A small encoder-decoder image transcriber, trained from scratch: decoder layers 6.
Rows from block 4 of the image encoder of a small encoder-decoder image transcriber, named by matrix and row number. Rows with one number belong to one channel. Each number is 500 + 50 x the weight over its row's rms, rounded and kept within 0 to 999. All counts start at 0. Numbers have three digits each.
After each channel's rows are labels from the 100 images, of 14976, where the channel reaches its highest value: "strongest on" is what is common among them. Only what is clearly more common there than usual is listed. The data: numbers of one to four digits printed on busy colour backdrops. In brackets: how many of the 100, against the usual share in percent.
# convs0: expand pointwise conv (encoder.blocks.4.convs.0.weight, 384x64x1x1), inputs 0-63
# convs1: depthwise 5x5 conv (encoder.blocks.4.convs.1.weight, 384x1x5x5), a 5x5 kernel
# convs2: project pointwise conv (encoder.blocks.4.convs.2.weight, 64x384x1x1, transposed), outputs 0-63

convs0.244:519523485451547553403497565439543566534410466505489447502529468526562488535458494559450486480520421458506599503550428460451475493502470609601463542507475389466442448490565466577568477527505563
convs1.244:482400423434531491409413430491474529545502496466543544487496517555551483427
convs2.244:598505546453438586488480547516528614405429539489557436506509466485477406391536508467444472490498479463519524541550489438509436464420442565570473488567495470448532459461584548508480540571516475
strongest on: the digit 4 (100 vs 23); last digit: 4 (80 vs 10.1); first digit: 4 (56 vs 10)

convs0.199:509531543511537554474406538531459481586536485433517489573511490531518472446642469483557410447444582530473610559518509445484578480503455501510542433533468573503505571431396482472539519541472496
convs1.199:510545496526517444475414441438436395446453429507472438428459463508548517491
convs2.199:505517556424610538533459493434581515433471505431502528531495545600546490553478439464554433451501548528458508543528462504348565514516385544574532469560535516485519534538501473535535491574536539
strongest on: the digit 2 (48 vs 22.4); first digit: 2 (29 vs 9.3); last digit: 3 (27 vs 10)

convs0.35:552521508497493562505614437563538553492419587428448498555606462587484498516541425553506493489475482484532441496548441533509527478389517556507515462461551528514453499411546490597561594504510471
convs1.35:510457533521527502388442556521522531420417360464499513530478534505496494516
convs2.35:492511569464507459555531428497571371529576517529485501510519487539503598571568534563571552491487524436409464492453498612478524572477549447411484425516513588468500549521486462549449449506487549
strongest on: length: one (92 vs 24.6); last digit: 3 (39 vs 10); first digit: 3 (39 vs 10.7); first digit: 2 (31 vs 9.3)

convs0.233:544437407472462432556601523552443516458526492483449512504610490517452491426501501422517567534499563563484467493468564459588492440499600443533561461402502471468454522400467552537499520470531545
convs1.233:426436462449443428440477485480438455473476471441448474469462414419459469460
convs2.233:540566518470555447435501447413578485526536478456492406439540445509420471516459490525478465492442415392459491503486503508390393455452465520422477468530494464496575380492538438546498502483491470
strongest on: on a plate (70 vs 40.3); grey ink (43 vs 8)

convs0.65:475438461490581474453515548518441420557511416483460485446645507471567480541471560526456538551434419466498514501504521514522394409494522555519491530418477394487478466451484507531547470394481518
convs1.65:506379435516483494448544535464494549503432442449433428461459434502443539473
convs2.65:595526428431497461608511484483444476553554410465470453512510476485464538456496530464456509547406572550512509529588544593457538534592543536522508514516363521444511494521442478407474481449478482
strongest on: last digit: 8 (28 vs 10.2); first digit: 5 (27 vs 9.9)

convs0.282:496498441622514466501523471578497507576400551564458577528519496538460606500469461494583513517526496514496455407464530469601582497517533491418550425438460580438433504439495498524467521519462466
convs1.282:446462450461479515489526513442420463458436494468504481462461451440455376413
convs2.282:530600525512525466402548426439554433508540470418499489480520500545497426535469492474443445498447538469453426485460548526417427463495469474415560498523588514463557469529550530616572507461542587
strongest on: grey ink (25 vs 8)

convs0.41:574421512520497475484487598572427478451557505403519560511568466535522486418509485511439503564556548576488456472395527539516533481467506410542580486470487487407457462470484535569486547394510559
convs1.41:412423450436439454466500524518474448492485508431467543483467399419503475436
convs2.41:524571505490521444425513474448547500533541486447488397439537441471418540566472517510490494530474401386465473494501485487423390451445494507370412442470497485539509412470511447527520522465483441
strongest on: first digit: 1 (35 vs 10.1); grey ink (33 vs 8); last digit: 1 (28 vs 9.9)

convs0.223:541436413516464428554605513557449531446504491474479530489608511514445505428498495415525558541490565562486463469466563458606508428509595451510564466404507488458451516415471555528501533475547517
convs1.223:424425437442453447453466477466453469453463472457451461448446433429461465451
convs2.223:583552502499551427463524445438552443513514501461474407415508453479397457493450465534441450490438411431467471512471529527386397431473486511438501497514527471510562418509513476590530533463531446
strongest on: grey ink (34 vs 8)

convs0.260:528528466463474474519549390319413510456394503469479511519514509495542493461509539517531488487525586532515506469580449528471573578523536510573506428459482490470505515459385445489486477576431482
convs1.260:397481472414474442485492455595532434436456467486403525500445478491541494508
convs2.260:441583563555513537567505462461512529480505482459463529441498510528514542505481546537567560506468366495396404494578479481410457539571410484456495448522521434543493456541502431525474402583498472
strongest on: the digit 5 (70 vs 22.7); length: four (61 vs 25.2); last digit: 5 (35 vs 10.1)

convs0.91:526545542442495552432510523443453546469514525509486450395522447453572467500439597396497499411479429456561542459505379503513498521453593425512479522521473548589493461496497440489568590497475511
convs1.91:550598556486507524495504445483504463443491444483513470491483411398405458432
convs2.91:557532519392510525510611477396528534521434462518424444459515496437542475505400523427467526459535555524474493589592479490453443473539480486589441538509449538537480460508557502533529584585554527
strongest on: the digit 7 (100 vs 22.5); last digit: 7 (100 vs 9.9); length: one (100 vs 24.6)

convs0.351:528440421541444447542555518529480512410568489492549569505554557548449469430478462439529562537588566567494431414410547483565543480470558430546568496439471478421490504478506544464465495444515569
convs1.351:446462420445451468486484494523466444500454510471479537478461414378434442443
convs2.351:554562459531493458454586436478556474544487507518524455456546479504457523527465489495483453527439403383427471465452447481445403391450509530392431496507543471538522432542582467549527548468522440
strongest on: on a plate (79 vs 40.3); the digit 4 (70 vs 23); length: four (63 vs 25.2); grey ink (28 vs 8)

convs0.320:524516528488556453498417443470391535431504490464464519500557529497504455460485554433554451440509613535552526479497527491495578550562550410522575432474443551477538488435392445459495566516400506
convs1.320:493418502469449463524503439478388486567468455535455410459508470539594536503
convs2.320:477454615405609498547439482504572524408481450444488491470546547520537460589442540447571451440515602459502504530434432524430544483460431472512565466512507495548471523449502487481563565528501551
strongest on: the digit 5 (91 vs 22.7); length: four (65 vs 25.2); last digit: 5 (36 vs 10.1); first digit: 5 (30 vs 9.9)

convs0.288:451442548489452474491570488598536450426454491422463534492538487510459479589427453544447647512543471445437429496548526569540407524482467468491508441464559488482444481515531567601465506468528467
convs1.288:494414461433431410456497449432455496493527429545538437562503531521460555543
convs2.288:554497468521381558551527533585447522574497466587508480440457492433448484376544537470467467530382510569445542491501518493531458555557502531522522507524436466471518587487518474477455487536630462
strongest on: length: three (87 vs 25); on a plate (71 vs 40.3); the digit 9 (61 vs 22.3); the digit 0 (46 vs 22.6)

convs0.305:495479492542540510414474580516415370574499438468424511492603474437566541491523574536463480599431466504473529581518536519562476465535540574487465590459445472494440518445445497507504472437469502
convs1.305:471423481535527547410516492564467471529558471485433460473468424591415545512
convs2.305:564564511471552490496473499540473503679490444570443460536439434505440549526502476549436532508493557545517515507583527548435533591603493543555558488521401482475514524508473473591502446457487474
strongest on: the digit 3 (58 vs 23.1); first digit: 3 (33 vs 10.7)

convs0.140:499482592404556422562450421504524484412516503460414512473527510505516497604476519509479498456491555435460507554551554593417495563591458404458547421552492525503454534513467456533475453509421500
convs1.140:521503566498531492529595536513531429383407464527424480483440510531530484448
convs2.140:499581537519488417494606375460488434486460544566471420454468463449443536503547526560500418474490524539488501501435521489497481517593484474436527537589579599491447598553524451495518499476562519
strongest on: the digit 2 (80 vs 22.4); last digit: 2 (59 vs 10.1); length: one (56 vs 24.6); first digit: 2 (45 vs 9.3)

convs0.20:523514499477590432496402560485386484552519401504513455503525461487572520508385590524446478526540489497478570488537457481452549551562555540505483510566491484444474505562499513568592484524401584
convs1.20:478491550553463542591562504552547575519508480476444411481491513421447483408
convs2.20:613452547514392541474494552444532517517430518500607494496423519521508523406622478509471533516564485503583593470550431462536547545450522497508410411489456540467481509525506552451473500552476463
strongest on: the digit 4 (98 vs 23); last digit: 4 (94 vs 10.1); first digit: 4 (88 vs 10); length: one (85 vs 24.6)

convs0.23:475550459500499495442429531412414429526544430501554484540453503474477565505449522592559584549596445518519529554514475533543529529474562581559443533426435404478454479522428501471494396477476505
convs1.23:446462480403530493478435401462550531429462508458522541564584461521448461509
convs2.23:538549556501546464561442476562579559512548475592556371436494504494455439497582516495537493494449498450500564511493499460444434495519434474480510472604414440486535477535578461365469477524503471
strongest on: the digit 1 (74 vs 22.5); last digit: 1 (71 vs 9.9); length: one (70 vs 24.6); first digit: 1 (59 vs 10.1)

convs0.237:478466498548479463478454537500457461381481445360448520497589504462511468476528527548502521527407540496465514506594541470508487500553515511523513457452437352392462485498467513509451383535472515
convs1.237:503474518492414469447388501490541529520513486418438482433458471470537538612
convs2.237:575537518459422494554512441482525540503543491344512442412455540549524422497577572512475558552398496477533511553461555535400503462496527475443540457553434481511518518518397511442527507446503471
strongest on: the digit 6 (74 vs 22.9); length: four (65 vs 25.2); the digit 3 (48 vs 23.1); last digit: 6 (26 vs 10.1)

convs0.276:546429417512469430561609509556451538444506498491495532472603512505449499426487511411526558542490563560483459472455568461589501419501595450525564456407505481457468512410473552533486529468536519
convs1.276:448423457441440439459470473439448478447453453467470454432449436452450447472
convs2.276:611538543522512446436539465469498455411492550433500450453490433492419493475426459529390482514452448482479527539528529577481414425492576557475523499489597515474512444513475518600569556499499414
strongest on: first digit: 1 (32 vs 10.1); last digit: 0 (25 vs 9.9)

convs0.307:499470563430387527564525480477472561503475557528519504472473435391567542532560554500478510478538520456494487440440353556550568500366554471502463474509549516483439546489538521523509522583528552
convs1.307:479489452435485518483403427506503482564542478488576601599476458503508460444
convs2.307:498546460551484432594499473427474436472547491443516491478440490485501466547451500557531513487536405477527517547455506460464559533572469500451556528584460547446433540614476552393456370441514535
strongest on: the digit 2 (99 vs 22.4); last digit: 2 (60 vs 10.1); first digit: 2 (52 vs 9.3)

convs0.356:445548481466393421557472435557454493446541561463434468482488403362464597534541566575447527500464472457469502474478539536560541533506547469424544477455568498454455541495444527514460429501500469
convs1.356:496522433541426491489439429489471452423430517442558584501493420441467453486
convs2.356:552490503424601464597462455462518479609567485495471469525537528590528481484548492492528487453433537479512603567528507515415504512586469424433520449539412571478490554475446421452461466479448458
strongest on: the digit 2 (88 vs 22.4); length: four (56 vs 25.2); first digit: 2 (28 vs 9.3); last digit: 2 (26 vs 10.1)

convs0.195:518575519517417534455532467527466493408428517438447456460516466285446460512488571548506509494550440451511479464527447464563458533456537507482474500480466427459478431504536528456445559565515502
convs1.195:443442443463503490531630560477505544607557517469468510470524485538525509578
convs2.195:525461473494500380529533548473435510433516376431499481461551546471493417444450493416483474505537483529561500556459577458538428456517514507538522549457507469573449519491487597381560505408518525
strongest on: the digit 5 (89 vs 22.7); first digit: 5 (76 vs 9.9); last digit: 5 (73 vs 10.1); length: one (65 vs 24.6)

convs0.323:545428423559454450564609521540459455502518462456576563478567501540458508433503475448467620564521568567460445459424549515570515479490547446535558482449480508394492522490476548529452487430538480
convs1.323:476512412421399427482438477565462511463485492537470518543456446432422490508
convs2.323:548569487552463467538544437557572518561497515578559468445525506553497501487547463497535503466391487414433461573450589557412407417542442488448506541521537445472544486557525425532445454477487448
strongest on: on a plate (72 vs 40.3); the digit 4 (60 vs 23); length: four (59 vs 25.2); grey ink (26 vs 8)

convs0.85:485483406550473522520547539520492385556405445480442524515501472502528582511465497462548534426501511507424563495564498435565536514519483557481491410418406544421364531470492525472494445534538453
convs1.85:485415406414411526408497442486468514507487543467536514538550470557485561517
convs2.85:575572519492510525490529473520474405518524420561563550473515589539550467331487514424512509477432447450411459430457437465480426577514455568515533485538454426532462499504552482483488462500469499
strongest on: length: three (61 vs 25); the digit 3 (57 vs 23.1)

convs0.11:466484548408477471557406526494570531427526475507496559595536574567506458523507438484564549467470448484529546587569539526484469499573439457459500505478472402581396568431438510495502455554461500
convs1.11:512427416454502508450474504489514477434427512462584617463482443527491422504
convs2.11:440578404556415485512582470468396486553578527565419478537518435430505580547489551496481471555499523461549438463536543492586520526536626508457415547454512504476484484505481491460496481493431554
strongest on: length: one (98 vs 24.6); first digit: 2 (36 vs 9.3); last digit: 2 (36 vs 10.1); first digit: 5 (29 vs 9.9)

convs0.308:490517468507424517461464496415454505559435539553470460499411439346472451472542524568410490464565476556583496506481518499566520572530463472539536517470520459485519505435438492435389423482500439
convs1.308:521535554574491487486521513476477437484448522498428378419567524471437423488
convs2.308:470548398514476519442499468469526470426458507535538484513489495496477479484442473474540588468549380404509400439515489501539471514409492572474437503422529419474437361468552471457459512483442464
strongest on: the digit 7 (87 vs 22.5); last digit: 7 (79 vs 9.9); first digit: 7 (48 vs 9.9)

convs0.354:482530463481450443505516452519515484422496505472569444423525454365489497504482558508467507500500410409430476377458465424535476497464534492424519547543559426400471426560560517501486481529469574
convs1.354:474482451492538417614515464522495547577511522494396403487481431499492491537
convs2.354:439494459612452490471557538488466429473440478485510478425481460400574473539437534516500567487564418477497498544454452418562515493472503523508517578523464520459415439573584584416502457487536576
strongest on: the digit 5 (93 vs 22.7); length: three (60 vs 25); first digit: 5 (41 vs 9.9); last digit: 5 (29 vs 10.1)

convs0.154:499523539437550481479445517472462495584449470524475478529459422476601555546410567508440480450593512506454539490522467511448642541538479531506541445582574540440477492525524533563562465542412560
convs1.154:538550564550532485603587525543487574531485489468439412491492494437449437499
convs2.154:688496530439450497522547523481533497508437495472562481485497507520534574398572547462483539531527526518486615523541429513494553508481563513512490410525427581459442517548515567541542576540510515
strongest on: the digit 4 (100 vs 23); last digit: 4 (83 vs 10.1); first digit: 4 (67 vs 10); length: one (56 vs 24.6)

convs0.324:495509517511526512442509482506471460414474499399480454391530473497568570538513520469553440403442490435457601441545422420482535539487505483502502377506454559475397491506477446545597533511496483
convs1.324:494506549487423441449443431413493606486443547573541545541520522461520458494
convs2.324:614498599491449585459441568607484576530489501481548577580454565572545453486574448489484437525475534511584558514519448474480528467482493529544501456498462493546457595465473562552578473537507486
strongest on: the digit 7 (64 vs 22.5); last digit: 7 (54 vs 9.9); first digit: 7 (52 vs 9.9)

convs0.368:452454604417515479514394496501463506444558470480458549533587527506542447531514531499591534448457585484477570534501524507453576479535494433509558392492447491488453539412382483524512476537430546
convs1.368:441471448449432543496546597465485435518484441462466427437532487543595510470
convs2.368:492461591386516482563507450610550420407509477457518456447562473461483473561519547519487550479494546410373480542443453485467445511452425496478547492585575491455466549509556528506485506551520531
strongest on: the digit 5 (94 vs 22.7); length: four (59 vs 25.2); first digit: 5 (33 vs 9.9); last digit: 5 (32 vs 10.1)

convs0.312:487479523452536442585440434455586465456549466531563518473422561531443399569430437473454484463534485474503444491537536563411446619558415456462509465555520495491529556575480473507457456490465474
convs1.312:479566584469419533567562412500489488369488540524452468518478486466518505479
convs2.312:500586518506505446438534382483451441568458567501461426483431443451437534503585511569450389469511505538497508472449521515536503511524538520424537512547619565522507606541443445531546528514534486
strongest on: the digit 7 (77 vs 22.5); length: one (68 vs 24.6); last digit: 7 (62 vs 9.9); first digit: 7 (61 vs 9.9)

convs0.62:551414474518513465494519599564447447473545479414529542463605439526528491423497512475447524564520547571438478505402540528531525442511507419531574508468481480409429477461503536580484528397532549
convs1.62:411431441445443441488512543522468451482500511439471542485482403422504456424
convs2.62:537571511505498429423512475451548494532528483432482419414515460463407563576449522522470509543481418396463486491500496493418385478470512505382432431472498485539517412482504460554512521476479421
strongest on: the digit 1 (75 vs 22.5); first digit: 1 (72 vs 10.1); length: one (67 vs 24.6); last digit: 1 (60 vs 9.9)

convs0.45:559411481527516468498510603569436443496551482437516554474600456514519489417502505476444525559541552578450467503394541528539524449509497409533578507465476481413438484453489537570472526393518538
convs1.45:424445446430430422495502543542456458494490515439476550490473410412512490442
convs2.45:547586505484490427435517472458555525531524492442477412426519456479412566575458534520477528547484417398458488498523503506422377489470520512393432427463501492539514421485492455558519527480489415
strongest on: the digit 1 (65 vs 22.5); first digit: 1 (58 vs 10.1); last digit: 1 (40 vs 9.9)

convs0.224:498513485483402469539544434526469538480541622517488424430500348345457448460544578542470529493510451531493456501418533504551536459489527432423534505493577508484483504456492523505460464472516483
convs1.224:522485554469479504458413461512528420421544529458458435513508390492430515571
convs2.224:420506465517564466501523462440559488491552569501474458458523385509465547584479511573481574514454476428405429485463518560401502515494462492465528510565510551415570436557545436558422460433493495
strongest on: length: three (53 vs 25); the digit 2 (51 vs 22.4)

convs0.106:558487428444491453535543512534463453520430480457431534568531406559526530453502500529436479502605537548414477514471538441470568530574494468526579439487525521363410523456500529576483440513517562
convs1.106:496526484591547497496522441463577443572507407497440418581544533457471508502
convs2.106:552520467569453530473473547455472496484443411483463513500448467583535552527508462552503510478480501464518367535377599513394536525524462462514554584417502496428497465551396476528570464524481505
strongest on: length: four (76 vs 25.2); grey ink (30 vs 8)

convs0.110:557483427448490454535549517533462451514432478447435536567531399555526533451498501525434483505601538547412476523469539443473565523573492467525577441485527525364406523459496530575487442510525558
convs1.110:538457489563527484492460473465457475509626516424531449624503467489460562477
convs2.110:573515454513463518510480543433489509523438443487498543556461442607557570464536458528516483464490529501490388568388599516374561525525445449549536552429498512427499495542430474526556470552515502
strongest on: length: four (74 vs 25.2); grey ink (29 vs 8)

convs0.172:543529517412539495495492474509534548482476543554516500509545496552627449550514533469472441502454450389542472364489405495523520467483581479415508539554577497501493494505557505538541525542407615
convs1.172:492529520534457500528551502493489443429489521543417338528526539442456459470
convs2.172:580492552457534557528561467459590555482423457566533461437498515497459464434468483423527539454502529534464541535598460501455431548498418492584473470551456528541587465486578456499459580580540422
strongest on: the digit 7 (79 vs 22.5); last digit: 7 (34 vs 9.9); first digit: 7 (28 vs 9.9)

convs0.328:535410409516457440558608566538471477532517449480536559459580487542483499439452466457422605550506550572459463499448555526576512485514555432550554482437487511450431546490456548537462514415521472
convs1.328:494511420413506426442493453536488540451508463498489497539421382427470464535
convs2.328:521567541456424461496492443523572542569513540502493517469453478547518557505527482504524474516376518398405504585535562529373412398548486502431497551505512487544528479540503436525502483605473500
strongest on: the digit 4 (67 vs 23); length: four (67 vs 25.2); first digit: 4 (25 vs 10)

convs0.375:527543498455555490485468499458407512544444433496384461475553497489541514514467557485500440436474507497553607488586449497475538578519568534591498444461409472480465540387444440565556552516469547
convs1.375:488496450519509483418461481602448400514414519439432527481509488457554518567
convs2.375:561498485501550532547470504542461450573518449456506464471518518496514519491533518513520583481372456538409526481461441572391583542571463529512641497556391471464468522527477434460483477432531460
strongest on: the digit 4 (76 vs 23); length: four (65 vs 25.2); last digit: 4 (35 vs 10.1)

convs0.229:372533448544524486493528479490538489469554554416533380494523409511461492536530457498585519465407505459503587528528486419527451453482491564473423515467513498552410539481479475486577463419510404
convs1.229:522456435480495600484455427575593485385480503475437476522524497524526488456
convs2.229:398498534478517517473563469468485499493457508581409452436539405410518527555472576501457555438526539474481490559568607567537439558524515419535481549495551566515544458433517439550460575533463524
strongest on: length: four (84 vs 25.2); the digit 7 (50 vs 22.5); last digit: 7 (27 vs 9.9)

convs0.315:529462470568497497478547576487531453508515471517515478374473495432505418490500550563426559562488415502481508500434509496415389487537470489535515592513476438434555425531541486501453456391597471
convs1.315:500477480419403516474432427538494467461524536489435587575541483458500481585
convs2.315:475517404491445508541478495468574450480490491406492457462381444514476486517461419502416568450453422475450545505530515497476465523431440531473478446399490493467450482458442505515535485494657425
strongest on: italic (74 vs 46.4); length: four (55 vs 25.2); the digit 0 (48 vs 22.6)

convs0.342:426482472542509632465437564404531476499590472544534507457443520488537541578575483509539449473489464459494510506419432464458490496444421555558401588527448441470518477516497429427493469442536487
convs1.342:470522522498507497609577525506532572640542481500469544515484457425459489459
convs2.342:506417454510529496574548608539501565574603411475531516468581523517567523441451499426486545562458472538448498579480538482488454417553470518524463592527492455550426474555549547506548562483529557
strongest on: the digit 0 (97 vs 22.6); first digit: 0 (78 vs 9.8); last digit: 0 (49 vs 9.9)

convs0.8:532414452528525470516544595559461429522539473442535537465620422519523495433508514427462532544480554566409486547420543493560545425546493443518561523474485497441392518453505541569488492430539504
convs1.8:438462422420436451542526566532446504484501500439452517506509395409491484467
convs2.8:564548523526466394407533468483528519486504532436484497397514493501408554535434530520467552551482456409462491483472538528441388452469559504447496443483503458523571410519504480629496520494468413
strongest on: on a plate (73 vs 40.3); the digit 1 (51 vs 22.5); first digit: 1 (34 vs 10.1)

convs0.170:569454423513475429538540522556447448468508484405486550545505473534476513430509473472434452531574552567450464513432561438527561484557502450457575432451544580404412547468444549541508487447559465
convs1.170:645519450468507495507507522514440575500496468395487496510419486540546531438
convs2.170:516478437470501477529529494404432495517501508464457616564501522581532603432552453484459478558513583531491327469481445549426547557501510531600491566488511533507508515565516517460558500492519511
strongest on: last digit: 4 (27 vs 10.1)

convs0.101:509480513542503578425510543417505495500477474483584496436495507492581542481548525557522495555480421467435530489455396476430505464463482567574451555564471406430540403580569428516485419496545534
convs1.101:475440494555509483405436495470493425406513509465398545530507529441584493498
convs2.101:495567554582398548441524462518426501487467569568508526506444537492474548428552458513524467451511464521535472371533418472559531612515555460492455431516497523522535491524521418472454526617458460
strongest on: the digit 6 (78 vs 22.9); the digit 0 (47 vs 22.6); the digit 1 (45 vs 22.5); last digit: 6 (31 vs 10.1)

convs0.228:523512453481483476469479489458399565554516527534525458526470441446497520449515533495494520566524499547565551557604504519517628519505590560556375443468493487514513537483420479548500494497358422
convs1.228:434434438443470469520447473570508485447414517468416510450556503569471463432
convs2.228:586573538490529467462487467479547509585515469521505410418517561513417477484517492498521483492415417506424623483510420457396431480546434535482531464590406459522550425540518466477497511512480481
strongest on: grey ink (27 vs 8)

convs0.362:502439537497404565456487594517523569492363533527486532499453463464510477459482491563471615532544481530489580572567474520526543481505487526592451479496440425472469506505537542579438443590571485
convs1.362:515433511446535519391484558505403448447507484450452460510457490561577537445
convs2.362:509492539453424570459563544490548569465448540476508473516501449463524499453499457469453609509529536443517588567649442478537478492443511491568385462497430498486486407494561534553507544586492507
strongest on: the digit 0 (78 vs 22.6); last digit: 0 (64 vs 9.9); first digit: 0 (56 vs 9.8); length: one (53 vs 24.6)

convs0.369:532435415526441443540594476522472509410539489475550562467544540540449478435479458434503533528572566563511430387408543495575530482450575444546566489429515494418494513475490548481480528446546523
convs1.369:441487427424510507554530511538504431500435509591487549552525524404426470553
convs2.369:515538498562542474455523504593577548558479542593560372437515468455450473464501476535549451481485393440485516476431525407491449367488480476459459526543570505495538540508580478568522517484529478
strongest on: the digit 4 (60 vs 23)

convs0.357:458501502476441506432518505534456509481413490558491476471537446365496479531403584491458581522583414452527486470549428503588435497465570506458396542442492438493417446468523538484474544520458493
convs1.357:541506491491473467487591642513459530410418484470561544487499455486450512471
convs2.357:557508484466583388592532464411462419460509364415481493434542590495545486506414547420551479464544557518540518535484523529491519491562527474507551503463471526519484512503436527400529518433471524
strongest on: the digit 5 (81 vs 22.7); first digit: 5 (34 vs 9.9)

convs0.274:542438408481460432557604523556444521454527493477449515509609491519448497427504498418522555535494566562484467488469564446593494438504602446521560470405505483467454520404470554533507521474539543
convs1.274:588542445427460606532492488489522476452471453547468501520461602584513513470
convs2.274:505498504476541548556395506517445551498544437534496531424536501516538499518492520509511466466464462489533505464552500606455434545573460440531557549528465418537646434522594398402470465480553499
strongest on: on a plate (71 vs 40.3); last digit: 8 (29 vs 10.2); first digit: 8 (27 vs 10.5); grey ink (26 vs 8)

convs0.196:541434410528464429558601511558451535442510497478480540484601515515446499429490492415522561545486562561493456463462565471604510426507599452505564472402504489456459510421470555526499534470545515
convs1.196:429440445433438437444470484488459456460457475462457481461449428426453449442
convs2.196:567547510494556425450524443432557446522504504464479409415522462472394472496454468532455449491439406426464482497457519519384393427473484515439496498512527462511566420504520469583519524450511442
strongest on: grey ink (32 vs 8)

convs0.278:486483486497541516495457524403462507485524448525569508490551525516614532523518554484552442500461482405441519440441412445425500474477517487507489556596493438415573391548548415503523456540478602
convs1.278:516507444518500512480413517500530412399533515530398444512499440395495509530
convs2.278:527609512556485479440492410433476527515461511584530448462425547506407490437474470486563460398543452551529520444535472482510476577518485492455476454488544491575615462490472396461479536550502409
strongest on: length: three (94 vs 25); the digit 8 (56 vs 23.3); the digit 6 (50 vs 22.9)

convs0.322:362472518450494498487467486503546476468528491469492561593473533584446500608492400576494561488580467425499429498487504610494487526420463497525460405473535475460421513491523507590464455495495535
convs1.322:468448475436443534479445392448511443440455530546520455414566487455457461501
convs2.322:465483626517510531448568509552485453462498493418443498504539495497512490427495417523481548427484428533469416612568541571485393581521449446547487481514545562556472489451522460578504538507566445
strongest on: the digit 9 (63 vs 22.3); length: two (51 vs 25.2); last digit: 9 (30 vs 9.9); first digit: 9 (28 vs 9.7)

convs0.179:481554516478454540420486487443406478478479510496547436489501448344515491483560579517505531488606488486549527474508423453588568518417556503525437528526476475456442433483484529404498543515400523
convs1.179:478493440473474517464418428463529474380494454523460390526497483471412488495
convs2.179:510520439546475595538508511529551541580528554578563482465470495531480512464506457449503569470446422434454533421600457472531474547466470546506420487504510490443568389528519417512413578562465434
strongest on: the digit 5 (74 vs 22.7); length: three (60 vs 25); the digit 6 (47 vs 22.9); first digit: 5 (36 vs 9.9)

convs0.67:565408508512489475498504605566449462465563500433522565474576451509516472414504499473440543558547558582463460503392537542524517454491487395515577479474452494405456473456494534544455538394517516
convs1.67:420466458430432424484489538526455466498493504437479537476481393404487472438
convs2.67:530569509485504434436514474449556511523535480450501416432528458473412572573465524514482511546485410386465490490495485495418388462460509507376413433467502491534509413478504447538517530462479425
strongest on: the digit 1 (54 vs 22.5); length: one (52 vs 24.6); first digit: 1 (46 vs 10.1); last digit: 1 (41 vs 9.9)

convs0.162:527581493495466475508589399386448503475432549445475467482417482465493547506400519576503509532521499515540559468616431444478493603500575538502445434492471513504470473514442479467505432517443420
convs1.162:456479479453548431558576479461470473493451477474395498512502466409384494504
convs2.162:575490555461551444489526446410527414420500453456504504525521591560468527467483399491500484498419464396492453467601513542414430531508532514483431531512514480501555429534523441454500546452390497
strongest on: grey ink (28 vs 8)

convs0.334:515648512437562509484541397496568603479474593477485408535556443546460422538495450515516516429527438443549476489597517461497467480491484519496543523532570448552479457436565497483520512480424491
convs1.334:437444419416441510477474480413546507545553510545431507537495555417532551517
convs2.334:573516485542447541545495530613477439567525409572564479437509524501475483376508529459540542501389405491387529463452457456496467519508482547497528469568412444494471544524563469495472509516556467
strongest on: the digit 2 (54 vs 22.4); length: four (52 vs 25.2); the digit 7 (46 vs 22.5)

convs0.100:562458430459506443536570520538459456484450462418434553552549403532514523440494507491426486516574546556403466544457553485485535506573496453499579444468537560386408534462470529588498502484549516
convs1.100:411397501452400441486533501455524544515543499454429459524479464482530583530
convs2.100:532540475525459470471556481499526445431370542465506540554468456439481532488468428521467480534484500525474543554583561609570508447505560566533488467463544557489402498553490558646552504506452445
strongest on: the digit 0 (48 vs 22.6); first digit: 0 (25 vs 9.8)

convs0.326:524440419539445448537543515528483530404577489505545566500550561539451462431466463438525551543582564565503433404412546486560537474462561434556563505441478463427506499493509545463467497447518585
convs1.326:431449468451455455473500487503448455503472507435469520467472386398446433444
convs2.326:543562463507508433459554427437554467538520488454513443455549489516448521526475490490490477537437417372425473461459441482429398416436500527387430471499521454532526414522548458515506556472495433
strongest on: on a plate (72 vs 40.3); length: four (63 vs 25.2); the digit 4 (56 vs 23); grey ink (31 vs 8)

convs0.242:532438447529478451535589541531471560441434462496518557477574511523472495433426488433552589527521564569456479458464535458586514424502542449511562445396441479430430497408467542527492570518540520
convs1.242:414422421486430440476471521472467443490475460487486481490439421461444460413
convs2.242:513563543491581416430532455418577451540513497473489443437535467485449533542472516567492461513495416407448483528439548502384401422491441505437494481499536500507544431491518454597518473424531461
strongest on: grey ink (36 vs 8)

convs0.211:551510412486548488548456583501417501579494422399509471579530496518508484436536461448513464467539550562524558536545503443542539537462525573583506496404482505484405586431418538491585505495520535
convs1.211:500575566471505539456399518550425443448440472470464480455444451457502585504
convs2.211:514517568443553582438480503461512566494486530431488570603533511558548608513534497490503487533508548545475433527548489620384550491487485596615499509478543459554475489463542465579560504487467519
strongest on: the digit 3 (65 vs 23.1); length: four (56 vs 25.2); first digit: 3 (31 vs 10.7)

convs0.297:454512530515633509472388524482525482513518437550506506490495534509537484594410507435505409400583493413541484415440490446472540533502473477504537499587479521434522448498511455475523577455413553
convs1.297:521584571551530506469541554506504441438533459456448458429428421465432466468
convs2.297:612509495476447539566534527530563545519496521525584502472431508557519562413514501406537507579447552508442558504565447496494546461503558577509433477567478516508511533622582567503555488597523504
strongest on: italic (81 vs 46.4); the digit 4 (56 vs 23); the digit 7 (51 vs 22.5); last digit: 7 (32 vs 9.9)

convs0.157:500510547457470614437538519496504588501489636528499467487521369441578495521505526572439516495523425458486470506467446507508554455437485504528460543602571458517512462486600506577525463542471563
convs1.157:555420507443494528465454466515450462417534559455413443419502460432525461532
convs2.157:453540560449556474465379459574539545458550530465484518510516565576476485530527469488552472469458505427499528410524496552552435482408526562471505432460610401561564455452448493543562524541450479
strongest on: the digit 4 (61 vs 23); the digit 2 (53 vs 22.4); first digit: 4 (41 vs 10); last digit: 4 (37 vs 10.1)

convs0.304:565489467480520472531572465500420537461584558444450473425587439433524451462542600422454475509397549520480443443459518500480454434507546415458574467446502547494549463442484493486496562410501463
convs1.304:417452436474582534489426455436545577435421496513479523452443517533494534468
convs2.304:527451625450463451586456547549455531462572472451509513507494555546554513475525508495533414505512569534545550559471485478495501487551503416444511440525543538563432638532464587469579425540529527
strongest on: the digit 9 (59 vs 22.3); length: three (50 vs 25); first digit: 9 (25 vs 9.7)

convs0.337:539452422534436455544528503531489520402580508491553564520520559543444446429469457445540575535593558565508427405409543491545545485457546431528567473446461473427508490485508543445454479440508550
convs1.337:433458469456457454464493494507452464517462502443472523467469379389443449443
convs2.337:529563477504516442455543426443556470521515486461510442458546495512441519534461494478490478533442425363423453462462445486423396427430492530379433466510523458531535410528562457520511546486494442
strongest on: on a plate (73 vs 40.3); length: four (65 vs 25.2); the digit 4 (58 vs 23); grey ink (33 vs 8)